python train.py --train_examples=72500 --crop_scale_min=0.8 --horizontal_flip=false --mask_ratio=0.75 --loss="l1" --activation="relu" --depths=[4, 4, 4, 4] --kernel_size=3 --muon_scale="match_rms_adamw" --momentum=0.95 --epochs=36.0 --lr_schedule="cosine" --weight_decay=0.0
Rows from block 4 of a small masked image model, named by matrix and row number. Rows with one number belong to one channel. Each number is 500 + 40 x the weight over its row's rms, rounded and kept within 0 to 999. All counts start at 0. Numbers have three digits each.
After each channel's rows are labels from the 100 images, of 14976, where the channel reaches its highest value: "top examples" is what is common among them; "lies over" is the class under the peak. Only what is clearly more common there than usual is listed. The data: drawn branching plants. In brackets: how many of the 100, against the usual share in percent.
# conv1: bottleneck pointwise conv (model.blocks.5.conv1.weight, 96x64x1x1), inputs 0-63
# conv2: growth 3x3 conv (model.blocks.5.conv2.weight, 24x96x3x3, transposed, each kernel summed), outputs 0-23

conv1.69:423463470545475445561563431477487522543516474504495527504599477616505458466484512561469506510513534548475483531512556524519508492486480463467490486519470521526468495487532521584451567536520574
conv2.69:530532506468488436511494515510515492452399522604515470464479480494494556
top examples: autumn leaves (75 vs 16.6)
lies over: foliage (79 vs 7.8)

conv1.1:538483468485439540469526428460466510455453511521446559503481465507531476482565611429483549423482579461529491486516462494433493537447517529501482483469499457534577485531472485542536488462480468
conv2.1:512431553494429480480482469495498531491499445469445468416482505502451567
top examples: autumn leaves (51 vs 16.6)
lies over: foliage (47 vs 7.8); wood (44 vs 6.4)

conv1.17:480579513537522423423492491523472493499581515472504580475531465569515481508484561499489445513459505496517518480515568513537476502504560482471470572502468495557464525493444465590537548571452485
conv2.17:470518539495483459518521520521489474477358466515540501536517451466461528
top examples: autumn leaves (76 vs 16.6); two-way forks (68 vs 42.8); drooping (39 vs 16.7)
lies over: foliage (82 vs 7.8)

conv1.77:521484498548491487391475465547560482542471437480518504499459502462509527585492472481509535508486569501514508457496459538437507492489497476464529518485556496461592448443401507517469530464562565
conv2.77:473451500428433497440495497474513502451483429465557474454555526512481456
top examples: two-way forks (69 vs 42.8)
lies over: wood (55 vs 6.4)

conv1.15:497485501505494495462461496504431543522519470514493540541451396451549459580495456495469528472509532450449482418521535530462458507518453423477442498518539531425517505477503583462564499516558495
conv2.15:515425588472469521442456527526560517548539432479484513527465498491483483
top examples: two-way forks (68 vs 42.8); white flowers (46 vs 17.1)
lies over: foliage (30 vs 7.8)

conv1.20:549601480491516473529518490513403458534521471456488518499504546425464514462525493510478550527495458551498519542531488491499525479441499490446554492470477459450437530423481442558533504505608469
conv2.20:427502498463530545489433524515509529434488502552518492440468534416507458
top examples: leaning left (44 vs 17.2)
lies over: wood (76 vs 6.4)

conv1.33:445492488538520476515529500547486513530528464551455650544541526530506527476439458563434498534528507504481531493508522556447483485512539555474382483476511511499517501509476559475548482492452456
conv2.33:546506547471512459512529521512498493536480499633466425498527459501506467
top examples: white flowers (36 vs 17.1)
lies over: ground (69 vs 15.5)

conv1.95:508481507493493529491588437538496516583505528459560507482508522595550447439535479477488478399462510517527479550471521462495473547521530537548524484474438445471475463492507529441489482461450422
conv2.95:483502538453484496480452472524478556463491486500473528491461473358471503
top examples: thick trunk (69 vs 32.5)
lies over: wood (52 vs 6.4); ground (38 vs 15.5)

conv1.27:480483509472488555573534432546463437485511489536543567532489582484507468511479494553480505448479459512480536480495445590475541454454430511461470532578504541486479551474520472488531572493549444
conv2.27:512567527532497435513439536521494395539445513536478502492451521480482468
top examples: two-way forks (72 vs 42.8); white flowers (46 vs 17.1); night (42 vs 20.6)
lies over: foliage (39 vs 7.8)

conv1.6:483497502528544533464534497509492597467554509502481458472492486468496454501532513536543511563483499573505527544545494431486414465566436518457549539501536461424477540563458516437484452530446456
conv2.6:516541510520488507462366483521426533539508489519459496502507544448477490
top examples: thick trunk (62 vs 32.5)
lies over: wood (49 vs 6.4)

conv1.4:491465446514544460439489484469566524529496512526503545434548530438465411533480514503483498489514509462573540418499510504454525435463441509459497493468459487483536568440554449536520518433453541
conv2.4:433476515505434554493474491507448451480428490550460465467491586518506502
top examples: thick trunk (60 vs 32.5); leaning right (39 vs 16.6)
lies over: wood (77 vs 6.4)

conv1.55:543489544589457445557455569526508544485450554504546505520579551427507473492507485519489562531510526508577469517508488598539509444480538472422535491543495515536522490439526505534515467493479477
conv2.55:487498502489448553434469502402464507462521500477527538431425490494471486
top examples: leaning left (37 vs 17.2)
lies over: wood (31 vs 6.4)

conv1.49:482560470553492499473433465609512557529438459538510496439481561503528561537545492503549490411562491442488507526486550505565467475492450476413512527473471520492519499530492510497512455448519456
conv2.49:424523576470471491441548460420455511454494500516488506482468510458454474
top examples: thick trunk (69 vs 32.5); leaning left (37 vs 17.2)
lies over: wood (89 vs 6.4)